config.toml
horizontal_flip = false
norm_position = "pre"
expert_mlp_ratio = 0.25
shared_expert = false
label_smoothing = 0.2
eps = 1e-08
steps = 40000
warmup_steps = 4000
weight_decay = 0.03
Rows from block 4 of a small image classifier, named by matrix and row number. Rows with one number belong to one neuron. Each number is 128 + 32 x the weight over its row's rms, rounded and kept within 0 to 255. All counts start at 0. Numbers have three digits each. After the name is the row's rms in percent of the matrix's.
After each neuron's rows are labels from the 100 images, of 14976, where the neuron reaches its highest value: "strongest on" is what is common among them. Only what is clearly more common there than usual is listed. The data: abstract colour fields from 500 small random pattern networks. In brackets: how many of the 100, against the usual share in percent.
# fc1: MLP up (model.blocks.4.mlp.fc1.weight, 1024x512), inputs 309-411
# fc2: MLP down (model.blocks.4.mlp.fc2.weight, 512x1024, transposed), outputs 309-411

fc1.655 105:099080132152111184134100120125080142152074142142125148178129100123141130057171123124140048139102148173142140152169103149144142127122094146141103186142164108155087114151112133105161106059067127152136183139114121182163096078108147152145096172159131153151151101111103112116105133110156169112089160200137120138128
fc2.655 104:158135108126072182172176121169189112139085184169106139156155149159113093150123088094157151084177127138055094101108108132136111055065156124126168101125135154124107117122121172160101092198090132120158097172227169135158135147114185130134163103116164124141114145093141169172113113118120125136142101051155081174142
strongest on: smooth (35 vs 10.8)

fc1.761 089:156247105156193092129112224173067106135151162157117138104080181147104122167165099082162104128154056130115155115108118144146132074181176161102070124090134044125092112103165150161066124118086126122158127153111109163161115106147145096116099105167135135145100122088117106151096091114149135135127139177164139108092
fc2.761 092:158100118154139217084178156084100122135150173169095166137124119174131065127138081071085129137136160113118205131142107131203177127117086162155182094139108031139115148150114174143161133117193067132178085102124074096130185196097104127150100115126126135130147139097142137141157112107147142067086140084158176115137
strongest on: smooth (50 vs 10.8); mostly green (46 vs 13.5)

fc1.18 086:089145172128175135125116103122158114136109044113072167124176119119116195117153106159158159111137185142072154147073122165120071121139105127130087119066177153136165116073133127145130139165109172138140133120108090102083111143122094099157144105170147159112124088077145131077161176141128183115125107061140140157079
fc2.18 091:127152130131131158186126150186210136171159152115170209091121139066163118195107174124096103104136131172110126107128108136183143136151136095105111130138095131096080141189160178102121120114122158119123118171126118141150122133082131156087147110035134143102094162132119112176182143106123071094157186181126180129112
strongest on: dark (29 vs 7.2)

fc1.696 097:140137114098133180136114120126154163122171093167123148154199131103146139087154170141180177152126133121163120137061090095142124140122125139113116184098158106167170150136125119113159149094197148176133090143109102157126112172106159186148163097167124147146114088144121100110166165162120153134171168074093115137100
fc2.696 094:121090164125103161158114122142157129133149080139139107133184133137158176105120153124091133114149120136200125129081128064110154153105037116097134093122082177139143110127102107169124147152176153129113181130140107097113114128139162182104156156047153082117184143143159090170075200128121074169150155103135130109154
strongest on: mostly green (85 vs 13.5); bright (28 vs 7.1)

fc1.275 098:122151133108109156109079138140152075103154115192123122115156065144147130154095117148156101155088106166093130127139104116159143122128124112092102106115090119198115095156106163086075113149186144179096115145066066163178099060199087129117148107131155124117122076138099107193147119142088172117165125102108147127157
fc2.275 106:203140161143131126143159138166134098192189105118169135140138077106152158132139116168100151198124071103169127165101177164141131164140158154128154122143130143119127083149109146135104134173194217169189126153100150130152098084196143139055098123125127072158160162110117089136113089128133096163100133135185147133153
strongest on: fine detail (37 vs 15.7)

fc1.205 094:136121097175100160145125143144153123134122102137119131097174163106132195141140124135114071166116156132117157134141108164110125195130111193180100124135143100117077130189126155140132178150124064145178190141098107147200094104129104088139098156162118117188182071125140088146092140120132152175069076168141149132113
fc2.205 094:099167099177124186131143190232144123110084148113167094108116184158141129093140123074147138144097138128145105093129048134058114112115119124105107094113117147098174070085102161107134100064123171125175129172119109129085111170134125109122212128139127161105083118148144086129142100153189115183134109084120171173128
strongest on: dark (54 vs 7.2)

fc1.269 092:105092191099185084119145109119192098143120127112126190093160114106160093149156091171165132114116120118104154117073163171126145127103133139119136107102109114136103108124177105104074131097118188164122156138149099102111119131100117151145095095153107101140145079106133108088122255197086109096128088141185105089088
fc2.269 102:099117138111062140117080139119178089159063103152133111088162077148147142091092144138086086093138102121087122103134039102155109141154111127135105159142127169090122157142179157110090149108161140155130109135110149102100104102179129147109166111105157082137121141135149150160108100148172174146121140118119162155133
strongest on: mostly green (91 vs 13.5); smooth (55 vs 10.8)

fc1.540 110:088156157132100148092103126188123111134106097120173139138181149137064154144161100159134091192113174088073108110115126146110074186095122140125163122119111189105139107122133102125104157111122159170075125126139138077103042135069118073175086138127124161132153082092166090098143199193145098153171141135172124080128
fc2.540 107:148051089170071150094131096155108106045107121168103176182126125115104088112176099106034140123086124162175134107100041116181086093104112122114159110182123128101118110102125159111140119150205098096096080163120129079127179109131202117160101095139039155121156146113116133123151115102118151132093104112125149158089
strongest on: fine detail (78 vs 15.7)

fc1.590 096:138160072090111065139140154156113130137124173157169120118130174109174153114141110131178052166109038098180107105163124137149166129169114132152127139092155161145092150095096162118158170074089136121141123148161133116191151113154154086101102131133091143152188114148127175124132134147143154156173140180151140123083
fc2.590 092:090139123158165113098124138133187120134228101094071103101199133132112115126186111102039125133107160116187100158126128125166065125133160097128087087143132093145105113142173147162119091137134136198130112120150080109120120102112065142165153195118163143118072120134118079119131103128163154153133118114069147153154
strongest on: dark (34 vs 7.2)

fc1.478 096:124146161143132120156107133148127165123066125183115101113196143177105123130148118127097109120140121129126153099127096141223127110094102135149138131131171158152122160171128146089120052102093225151155118129132111137135083161101120125175159114154203148129101091173154124095140149172137149138132098099178205150147
fc2.478 096:133087118108156195112083145082114155138155148149110113149162108083129130080134108098166148114139155094136146149154140154147138119133090127083122151136092126109184064123163175124115093170165173134124162111134133150088140133172170120094077114171146147120110141138106137145170100079059110157139151186162129140110
strongest on: fine detail (37 vs 15.7)

fc1.17 112:141134127138172111114064129127134154128115117166160140187126102165083111151182112118111125125110107102148128110092051091138128102106143198105080147150183092154118110145065203129133125154125125125128106216147130162207112096192110125094150102219169129115120103144107111179123117118147170150140102113118170175138
fc2.17 103:164161148136111091104113122088138070095153098112163120112147130100142102119132084163172117080098108188173157114107146118098073120082138106117148187140135086177065074129138170127142114175113148141126084153183129159106114116132130114148115075118112138116133104199128123095054118116145102168109143128109107094061
strongest on: fine detail (37 vs 15.7)

fc1.260 090:131140125104134133149129146135138179141129084150081086111145146125157173138185104193161159103137142180112175110138124138206122223133173133184111149198084159132103104154108126115125119148118130160132175149121108172171111160123171092142099086121153080150138149165130168121104047124170132179124105128139152125173
fc2.260 096:159080139171072122111149068116089127204100106128176102121147158117138126067111155147091123112097092187114130156122121182108154113128151118155127072110151236125154120144149111145038105173078181113110106106131160122115112135144091132116219134124116116136164122143083088119137151165122152057111119107101145119156
strongest on: bright (40 vs 7.1); smooth (35 vs 10.8); mostly red (31 vs 11.6)

fc1.449 121:110132143144114159096124126142117166144135061149092133111143146129148089070112129140125133169106078046111130183106077123228146137143140138196149122166164125166123143158111118090169160146133148118120136142124108133131110155155196092120158134154162150096148115103083143096162153079125142105164177109091174190116
fc2.449 108:104113095119177126167143113099132090111137175078117121101107167118117116098060148136076074120074160122127118169160122163133154092164121138164138080129072123108141112182090153133127119128157157146053131143145147143114114081152185155120139129115155142117083111192067184113160179158145165143102162142150119122205
strongest on: bright (39 vs 7.1)

fc1.347 088:139158161114086157131118113155090123090139136133102128157099081112117133122107125120101088141130143165118127094114068093140129192155198156112068149062115133190170127132175144153126157117148139140108155121121118136153121135125157100107128167154154173141083102124087061153179095174125161130148133066076091107094
fc2.347 094:155109105131156098165141140132138134113183147120116098115134081160121083133128177092102145149044149115196145154134155194134119125118093133123103133149137132061085127188065151134176139119118123185083163137174041154147125096151124107087127207101161103121150117063126156105139162062100119104164127147100166180156
strongest on: bright (46 vs 7.1); smooth (28 vs 10.8)

fc1.656 112:125123139061122093105138145164132100154131079154082159116110107060146155065091113124217128128113100195141146102140137102155152101134147099147213122134128104140096102097132122090122187122163149122038116146103052124089121058109157146090166136103161165126163102169175120175156144164152121118189103101130154119120
fc2.656 108:133124137143076157086119122129139072158174123056124168141116117087130136122166180124119142124118138123100116147119151203142134128134113150135134087124144107067088188116123075100094127073078135172147171126125147150134129101089144138190098083116138126160139132110115086108075110115129099079113180132185140150142
strongest on: mostly red (29 vs 11.6)

fc1.369 095:128116137128131141087093166117093131140117104156145157108104149136144133126110138107150132152084133141127097107116110128118086114119081109094141139123093164173142100083174130178141147144117102191142081152120094196123117085121164159113137143127151142181117074162145155169188118209112114125134125078159109133126
fc2.369 096:104086116142130113108090140166110092114074121071096094145122092112070151163093091169154099183126106128139076137104150130124193124147072094216091131149125153135111162118100056130158132128083158105051134156119120143109107167144152066097140182138125170138139122179115136098139137096180165159159041084088140185123
strongest on: smooth (57 vs 10.8)

fc1.464 108:165164136153133143121110101134134082111123139206114093136149115092131153121088107168117139147079133136046138163151079152148107184136152197181159121107118122148072140116096160094132081151193147174114114145068092134146143131205139109086096058196138144129135111150205100101075071150118139151148130118082111176056
fc2.464 097:139159118185141114149135140083148122135170096119140098144124192114201139173139132115090142140091077129122094107140169200130151078170124079112175061125127103097108164134109173126117137151097179083143156140100154161146129117175107116104158097075128072110116191200130170120083141171147135093165155139071125119175
strongest on: fine detail (46 vs 15.7)

fc1.575 116:115114127142098124111111104143132156141116088175117119101160166103149097126119064179134141140101104080132067131135094108102127136117109183141138209154139146192107110119116163146124136152133133188101136157127109154224083150117119131111148143203119123139102140127102121122167117114072188108144127109092134197153
fc2.575 124:144144124126117058159139131167111152172083069158101122082141150087131173144130145142172170184148089148145081097170158130082200153078109160106164146112092155131149119172078094145085108117120148192142154088121101115120102130139175092098104148115117109105125167096191079121131117132110070152146115115140124170096
strongest on: fine detail (72 vs 15.7)

fc1.75 100:131135140109114197122131114080166150152153073125140142118192155051131150083128145177156110165140064107061118167114100168135088167123124149195108130091159184166091110149123145087145106112152231156079134155124122106117109135117137103150169123100158193063091100154155122061179145148092112134126172130112157119153
fc2.75 099:131130105134146158116179153158111101147090159134109170134127101184099105102102155079100148107132230180092134106127161175165043110118161117197138139107107162145135066171139182112170154120111137144162186150156161096163099096183113127173098093115160117173115121158129126177177181114147144104131196162121080133101
strongest on: bright (31 vs 7.1)

fc1.278 112:133148105141175161105129112148098107137110059142120181111146087170160114171102117190125127130099144156123120166104107104163151089119130143126121135125107097164150213142162140144063106163191196165134137130106117109111140122190158156113142142118128147211100106132097180121173127124169190116141107126086075147116
fc2.278 107:108146102147109152115143119193078132104092150124184164176078097129152137109179126128144130188131182168170171145071111109159100155107159143128084133143142174115112143088096121138089161181137161102126116139124145163100174141109143074138151186098100186086181151140068146100130126099165161092139064131148143091098
strongest on: mostly green (58 vs 13.5)

fc1.315 104:156143155147098144131134102177134103089161126193146110123207137072135107186094138145151170067075136097109148162087100077149098149165095147132132206114112171192102101105142158098183147142071153153101160164135080150165131112153099129134198142163156141090120036201104149146194157139089142136078141117098138187152
fc2.315 088:083150173128075082154128129072093117180142139164186123151171124135113143120147147140170120217144091176114084124148117133110135115163085133156106094118171132111058133135064113094130182090135157131103141100127145128158117122077124109148151144109121124197087125143149130122112129113119133113163125176085146091168
strongest on: mostly green (31 vs 13.5)

fc1.589 109:089163125146148150070093141198209159149141125182150118091160168094107067131133094137182178069168094174101109167141063155114134148120180160106144161094170155144112114174106176148100076136192132143140139150158142137169112170191124157189131124116127106107089138126163133079140122168132156164131130142127123148137
fc2.589 106:120134123126120171160146170223089123124107128114169108152174090025129055178124167170145109104132163173154125178143172151123179169143145170169147138141127137076114123163155090113123129137112176165176110096137161148099109095058159196118183147060163168120158125108087103120118181100116104130101149189130163126137
strongest on: bright (33 vs 7.1)

fc1.502 105:145094101118153145074141148054107131129058102141115115151136131083106130167164078177149110113156127125123071077190111148117143083171080065154163154146111128102103137130104140125124078140110113143079138165131135122079135183114143105149173090116123071154166172134137194140112121116069119056167089121106115157134
fc2.502 103:136128135164104157176174087175152113073113153142146154114076174188135070091184096182081094177138069127156153133096099113128113117114117165118106133117148135109110160117125046141102171094103107075156144188153099183123078125124124135141124139171177145145137105077127168131139141138187128108155128101126179091146
strongest on: fine detail (68 vs 15.7)

fc1.5 112:064119109137174088105092090143149151143124119168121163144158152142159163115201086137140141120179124132151086123078070097096115117115118102101126188131111103168168142135127203189134137135112153137081143179163089147130132169140103135141109122134146128119116103126141150086068122130070185092188096150110115168098
fc2.5 110:042103127133130190073091159116160138125114120118158088178095142138115109142136122166146122120167192072096098150068147128090158142146080126117111141142190126132131115102122140132179217110128058123112162184155195085124159136100087149180131147134138215165165122113124125101089137120097186104069125100074087126149
strongest on: fine detail (47 vs 15.7)

fc1.178 105:081126076163148090092143183106117114135092110136181139118105109087146139121179110123179095145141069142113128071187134097130128156121152128114150136082150133137128146161105149202111130072125153120143149159124138164117114106145154077161051152140115115241176114061122094148106185076179123053133097169191110071151
fc2.178 098:130168131131076142145129129142106020129104135169103117122135158156098114143077133132092136097149146106025154143128116161190160067151135190158107111134111089099108179103129176135102168143130087117202132111104150108069127158139129118115091132111160117161105135113119070176155121162117149128170153122162150131132
strongest on: bright (44 vs 7.1)

fc1.316 094:149141144106126097168123099128190120093109135155095158104123188164117123174109103157174082082171086132160189141127125117116110081091121140124173113132131150160177131152117139138159127126149106142138158137133112117170102128150121080089129121133143128157155148104190047111145170162183111117131158150125125121153
fc2.316 096:153099136174158106170171168141132109113122101140156068145079105088134118141161147101150090096106159161105088036111128144163032135136177152119031135168157104136129119114171084059120178114118146115095089150186074095193143129121164178104094178105061174155121074156142097180139180086022155129102101134096152128160
strongest on: dark (44 vs 7.2); smooth (28 vs 10.8)

fc1.301 100:146165111120118110100111180164156183136045134167094082179115162170169170099140055150121153103161158112121088099087096118085156126145147127151145122177126087132121133127094120190117121142131125157086154102089159157116151109134139112202128102141144130143137144101133112186119100160080138176125144119127121131166
fc2.301 101:095148149161065068104104118104116116086115166098101103117142067150139145132154111134152126119158104120123163086137187095174146074086154157096116174145092132172105148172126114124166116169168159128197104135081120078143133131159141165093179080134103090126166091124145163110155165193100085128121103106134171117157
strongest on: mostly green (37 vs 13.5); smooth (34 vs 10.8)

fc1.549 115:148124185123134076076110112119132138154120121117103117122103142122120134106114121125149068156143083151148089140117118187161158144111097142130149116132139104122173125164136147175145133161112064105060189117148124066167093166104180048126055075161148154145138115100093125105104154093169090117134163200090095124109
fc2.549 101:090110123143099170049100112146141094127145152138112106113133080128095126160089168153065087151126181138112134108143107136164107140143113129146123153138106146110076159171104133196122083158074125093083156175168157094147118128133177160130117099109174166177130052096105148139174163116103190125116216178103092160153
strongest on: smooth (28 vs 10.8)

fc1.574 088:139199101146125120093102121132118090094146145169111190132176150187138135119110135070151147158081082125120092132131103128117157143101091116138139157098125150157079118121128194115101139178197135150080114169138132118148142109189151106069070122173112120191119100173178051144152100164090101121128119112099106152111
fc2.574 096:155120126123119100160158103138084124160178105136141115088178108143133079148169220120145174131104123110130160120151109208109126152080095198124173140135110075143117179116137134143093075156136135194113094150126170154166169075149184153129139119130092123146145181137146130090124105158154103127099191126067130161172
strongest on: smooth (53 vs 10.8); mostly blue (41 vs 13.3)

fc1.48 099:098181109094151159134096135147101125210092090136114175137165144139097145122139114107168142072086150142108100159116105160218145150129172182149115114159155127124127114144140097114132098141198109174096114132084173105097087127124208048121081130147150159161104093095206109128129117151149089200113188118173116085106
fc2.48 097:193152150136029118185093084144113111110148165158186050137130150141204120153117092104106118123134130165147121149149118147137156097130161112114156144088126158135145136141132119126037078157140148074181127159104112157105167178146140191089121121143108150128114128192119137117117127094126089097143095138088148115114
strongest on: dark (32 vs 7.2)

fc1.258 095:115158162100161101135126174118103096091121157129139125123153170107086079122128116121164161160158094132126140152167134113128162161106145092129172086102189101129093139129116132111115092092095119145121203096104149108065097116134171080141102141146109126127094160123147104093152142153168095043145139128081114135147
fc2.258 098:190141144097114124104153177136160179089141151123148156171152147145117104139090142128062043152109120085124119089114128132141071182146113151124109094095136200135103127075100149099159189165167151152139155131144144199138165108105094095211148143167117159144126126100159088062155171135154094101099052151148109117184
strongest on: smooth (78 vs 10.8); mostly blue (50 vs 13.3); bright (43 vs 7.1)

fc1.50 102:105123074140107148136131151150173152117140133161126117100150119105179137087090122171175130096107097096070109133147094120169149163159139183133116186124139095165133118168134141123140126071165168147122116142120144103132107173132137146128173150163141193177111103135142089088133155129071148109192157094092156155092
fc2.50 095:150120111113137132132141091162063183082110156105152138189110120153120183090173100112159125093124161154175071110127133168116135161142087087146152178141120160153173152134122174153174200140088196183082162111162073094158120100022099079129120138150123128127134152142132135163074128140121161139149134177110085140068
strongest on: mostly green (36 vs 13.5)

fc1.322 112:184106139165126091098139152099191105049081149124121125176085148094136151140148084166148127153107125104058094085134140184156134131142121128097133110115128087065058144093104120131075129124140118113082157160113122091080105119155120103100107057112111114124179150115129117145079125060094100137149084101106062111044
fc2.322 103:092162109129136143172076119171155118118108134126090112126119195117175140133117160058149159117110149118141173136129085107151110156107130177118149144157116107115178114095150137096132123126131110043140124080069167159102097076118117131155137083175117140119174056170141167144088140174084166118172139147131154110182
strongest on: fine detail (48 vs 15.7)

fc1.523 112:123118125210159126106098097107095138083131110150153126142158130097138124155133175096114113081088180139123109159059071122120172164102135124123145192130132165139087094221130175099078079148158091142143147131114145197184146100196146156140125123121139114169169032230151133130144210129139124126098121100130100150190
fc2.523 115:065140151166114119111112128098172110106181150088141124127140142108106173149154114107086128121133095151128117151129094123095111153184110170104126168126143154125084150124092141097129091114161133153105123121119139180133146109129067063153170145085130178203099119131120119119099101106184104115114105137147081086199
strongest on: mostly green (43 vs 13.5)

fc1.42 101:098118126121138075102111109097181096111116176107106138141156099132136117139142125156203190141185071130138099119132146108146133102110109142127138123120156102141149206158124144096190219146082131157085186149148090118098121171138123125141165090120165105116169092121104142103138146126084087081179136130070125126143
fc2.42 092:101120101138146161115148109110127131182045174081137146135153108073126166097101106135142114101154223171147122192138103059229100117160136086184115168144102128134140135162147153134150113165148108104090161139080224166123061126186143085136102170089130170169074125144120136152127135104153145109092152142111146116150
strongest on: bright (52 vs 7.1); mostly green (43 vs 13.5)

fc1.451 089:114174121148163116173108073148112156152099142146105146132139151126120123173115096149131152077130187149122107174126120146206149152077114131112127110116170117118193146123181156149090079180160078140131175114150107122124133139121105101107110079192126148083095108119177129107134121122113089191113134111123088189153
fc2.451 086:136130134104121027087141140125180093139127126121105113189139144108144117115136154104146129156092071209066123134112076156146120129154152079132176110103127136181145111106055115189083103148088137111116104163130135191093096139107109083134159079013103072059113169145111156177130091116157098138119070139057130176113
strongest on: fine detail (47 vs 15.7)

fc1.547 089:107171128096172122105117089116162098158136127156135123120125129139092138172129132165140114082188092162183118128032121107124135104132151138103088108132135111128172176128137166162140184167159134125085108145124107090154095163126163086114114054156171097128161095088096120163136139110073169115123131152120114121084
fc2.547 093:136090150102097143132190151089122047143161134107117141101128123132141133117127116183064120115106167162133076148159150123144132196141144072132086151240093113106095101135153073109109146106121129126068079073123114135079129091096144140148105173103098092120116075113117082104092137136132164122124146110100100116093
strongest on: dark (27 vs 7.2)

fc1.745 116:161141120127149150089099156196118123125153085188098122189113186145176171087124111163115118123117085083137155191106104164142152108145180165125138168146122116188128153091106173105150133134136211144128165126159129182135148149178156151131134102151173157119135138147082168188131121104128192158119118096168105194132
fc2.745 113:143149155160132123142153086139102071152210127121119120132138135107118099076087155124104123169124103119108175149169157098159123143187135156176103163117186124170142160187137136113194195145172105125163130074133134127130143120061136113135120152136059118093093141159116163123116131113130073141158183176087106098132
strongest on: smooth (29 vs 10.8)

fc1.296 107:177124106099075158089065154167157106101068151159135181133112116129143219146085141158138200162124116165118119093098101103130082121078154130084138183043153107145192175120165164146197122192150144087161119142128107118151100111162134107116103114145154151107155126153136096180163136160123131150180089088138084152068
fc2.296 102:143174128127138121106117081109121142156121166125083105132149113129116135123137178146110120131116129079158124185159183168085138132150120106112154149120080146215160127126109165118221145145181148174063148067165112149143062155122139091102127128156123120075138151096116065044139097184069105154105153129113125075124
strongest on: smooth (31 vs 10.8)

fc1.256 107:162118140184124145098089106148198103079114114154105126130157148122140144178119087127120165145122219091071062116118087173139098134137161176131156120109147141133096153085101175123132117104135140113102137152075108141130128149202096114138105060152106143099149148153161128078063105131103118124105127124133164177084
fc2.256 111:198131151173156136129137116116174154149110149136115131160163129127125126144151110164120072117135114095087106115126152134095173084108114158109097053101113150139129110096092132141118180135166166089067137113089226133159178167130059127130087063131157148142176121136089174152093135096131194150138139117098146078166
strongest on: fine detail (34 vs 15.7)

fc1.443 096:069159138130123069086116104113084135127102150150090116113137176066097146117167140163164144190110173151090085114130115130178116181143095109143156098098141089133146121159141122118088154076115142124134148193162059107089087150091131058100122138144114156083123084140153092094100139099112140109183096113111138114113
fc2.443 091:118122137134134094128087094163076115131138137084137102162139099157113135169142126142123075178088150167157160059138089113098130109079153088094160139136080201118138135098108148106100108115114101117121148135135122149213118127167127132087053154092076155118143113151145154073137088107129118106140141124037146156111
strongest on: mostly green (32 vs 13.5)

fc1.650 091:090113108108112173126136090102130139141126111139135162168123160142081149129138113176198153134137137178122097168053139115130140200108133111104111119063104156143157170110062146155148121146161106119093119162051084077118101138142143089155078162090079123168105159133061094149114125171108142054165134145156147149137
fc2.650 092:120124138122107127102092110149116160092126144153101115100144136164160118096053117179172086085130112083123163085175137124140132147172192140149150172099150223168157116105162109139099134142121129105107142073128139124097114144174092123073101121092200115124100073055105105139196157152142141160164141113142129116126
strongest on: fine detail (54 vs 15.7)

fc1.695 084:120134089160135119094150191120124081104103153138172200126117123129094198147138091147126145112116154111173129115156130090134111134203099130097145151086163115143131136119060121101174116047143126113110155135105148104144097107147102100144076174147114132121112155115126148185163141106170125036132076162132156144116
fc2.695 087:130105132081088079116128087145126149166119083115146139159116141123118114143135118061094104117086132091127104151067095114209059089102142086203118125120168090142182110134178120130182109123168095108108108148104154089113104148149132187108078105104146129099134137074199088082160144117153172169161089084083120161158
strongest on: dark (38 vs 7.2)

fc1.680 100:183223135105076118131108198164118088110110120187119026156131126166172190173108111154143171161154132116108152109113113103147129164113156087122134120067109168139143146109145124113087082094098152116103184081138072169101115104108134096084090083113132146123113152134141082184111135194138146160161131085148085162098
fc2.680 101:161135096141146130132148114117112131114167175149161135205143075194116134105117142100072163145196125151132065111119130174184115069178081129135091130091121188153168170103135120058112096144225121151070122170163081151116096117073155126194203134155121165102135111138132164154137104103106150151141109104110140160139
strongest on: smooth (43 vs 10.8); bright (25 vs 7.1)

fc1.38 107:098136116105121041119117144130116128131140125144117169095115077095136154218141117185112151092131090081125110128133108108099108105184113156099107164107091147182152127130157146129112150120074126185113132137168133135169080130113109135142117111170122119114126087066160119110158130111120175123160105132126082143181
fc2.38 101:125139127118134148129162120143109134114110138078109172151136077125135164099096086131147188121114128122103071130141120132095119089151169077193128113106102162123148087091141084083107121097106117154116138134118233087134100171146095119096078165172108112092128135129101173153142158114154124145125134090116089109089
strongest on: dark (52 vs 7.2)

fc1.581 099:180119149099143145103105161191145100071136151117133201140163114109141182129113128120116142140190108157186133130098122060119085170100092132122182115113131107117147179139146155117149180146152122119132111133175112139207089088147141076099070160143168175111154108103108148135148145094139144154194057122145057180052
fc2.581 099:085111084103113085111136118128173136131127156175178127085131102160108159079159135171155137147197153144091130140167101164133070206193110169177134165167152141178138089127090086217169088115158131161133124115110086094127135119170071154182123182132113095090136108164133147125118130153119113123088118120132133173161
strongest on: bright (28 vs 7.1)

fc1.207 095:096132112179148093119144101107129072138092131153100136128158179013097072081174106187159176094143081064196136146132111126128195148157088155074175152081088120150091136162079164134139106061110127139106152167111113145110127108126121122127179135167162149082142113144185162139130099126091159066141153117126166122124
fc2.207 092:122155137093164106177123168112098139122195088087109122153104134121127111146130112094111120165081139084183090083115117144110135149134099131157101149166130076100179112115150086115125126173111157165147129061130112163137137132132169166106139195154100171137117143070144139133104138161073160136218118155107105185140
strongest on: smooth (43 vs 10.8); dark (31 vs 7.2)

fc1.113 098:132172101119152096120072058104128098126124125164107073171126138150080139188128135136127152160153153154156156136123119121095134166152113155113164134151131119130123175092128130124106151174115128154142150110093101151129130149187143074086125077163145165144163120109221139126098058148112150164149135063118054150166
fc2.113 101:135092127092104099122158126105087145140042104143141120089131122132134142089114209075093125150114095122107140101141109147108064083141085175156119098132152174173146111174111139142099121120142176128135104154127156158150122108155144110164154144141180089171120105096079112183169149106081145121058088191144109144115
strongest on: fine detail (45 vs 15.7)

fc1.718 107:134089112168188104096090097142101169146077161162175163167126133096092104153115113115134168043093088168141158194077088152164075085156135191150144180120230134144113124127107186159128092121160117136127138150132065123158143075162154164116129108158138148135138070129188124108183165098133108143050173128118107199135
fc2.718 125:095182136114131076165111114142119149162124091152070134099178115134146155147153172096183111147156061191137121096194181136146112126126129176107163114094105121138136125141138132177163110058123117152128092109144047118098101131142180091120118142110148057096106206117142085111202101139158144139106179173120112174121
strongest on: smooth (38 vs 10.8); mostly blue (31 vs 13.3)

fc1.681 105:148205075101117122174108118207191097167126180153104158138193167196143209144173046130190135117116131066103117181153113126181142167096168151142081110132175134125156106144056114127088123087161170079107112139116079106112115166125116077127077125139154122092130163111152057165096104088077147160149109134167162161176
fc2.681 102:119106162194074073158098096120122181156048131112191076083162148214120072097114151154203120135156107088079159094087158146131059089108102136128109109093099127127192129100183090162107138149125078125163088116129074100103150159090163143110106089183099147110103106086127150110103146040153213154143145163105122167155
strongest on: smooth (28 vs 10.8); bright (27 vs 7.1)

fc1.67 096:158096098204154182128125110164153114070131166131089139163090152129096139094142143140130124167098155142094133181180134164153198191082084077096159137160072146138100150134061150101168073157168125102134153130182164095144128174136122114143100051106132129119147154198157187090117068176087106165165126058134131135133
fc2.67 099:105133124181135128142163087142116076085180109132195142159161117116107122083136136118124126104095091111131138123099146141091162117133145158093209080141078164096157089088124144167156094140082164193180075165158129145108107095138133082167154130075087109087129111165082064123106141131060054087065110136123109123103
strongest on: mostly red (35 vs 11.6)

fc1.683 100:112139118137123090111078114103153138172101110137111189126112124128125115133138119122149150104109085193120080110111108154107078099138121176136097131100100095151200118151139123132222089154151151120124105180080098145138116126165134120165152147148172150125135068138102128105105105165157130133124122119115091120105
fc2.683 102:131104139156171090140123122117167117158165081075145126151123129101122189117114110153078115145148187141159108096121081052171132113143171110175119144126130105093161146114163124141092105100133080183054111064136173108117101109115094150071034167134120158083142140131149142138129154103168144118121079140107103133145
strongest on: dark (54 vs 7.2); smooth (39 vs 10.8); mostly green (35 vs 13.5)

fc1.376 098:110143095108155128090101234113149190073109144116139121170071115108159154158158089131144161121162141091124118121156138151126130145163186096091139159161153157140110124122116094174102131086135172143082125104107207111118109130134131068159071124137153166125157116101082123222097102055133112162116134119182097114119
fc2.376 097:134097123133100089107150095203132120133116148191079058179126117188140115055119131096178128134118116137105205081086128117158123132180160162064097128186121203156126123120092098131175129183140135131156159123103132084104123181193148160121188061096117114108146102218076160095142103172098101118107121116103120134119
strongest on: smooth (47 vs 10.8); bright (26 vs 7.1)

fc1.193 115:090122116139108136101104118158133155144121094168118130095167166109147087111124048173123152133104115073127073125124091107108122135095108167148132207158153164164101113108127173145117146173132154180102136167146115149210089154128118134107149141193123136167100135126106135125168116088078189114141112102110142183171
fc2.193 124:144139124125119062160141131168109154168082060156100120083140147081131174143131137141173165184144096147151084090167163129083198148078110161105163139107087156123149121166073097144085108124121150190138151088123103114120105132139178092095108154115115111106125165094185079123130118126102072149149114120142126166093
strongest on: fine detail (49 vs 15.7)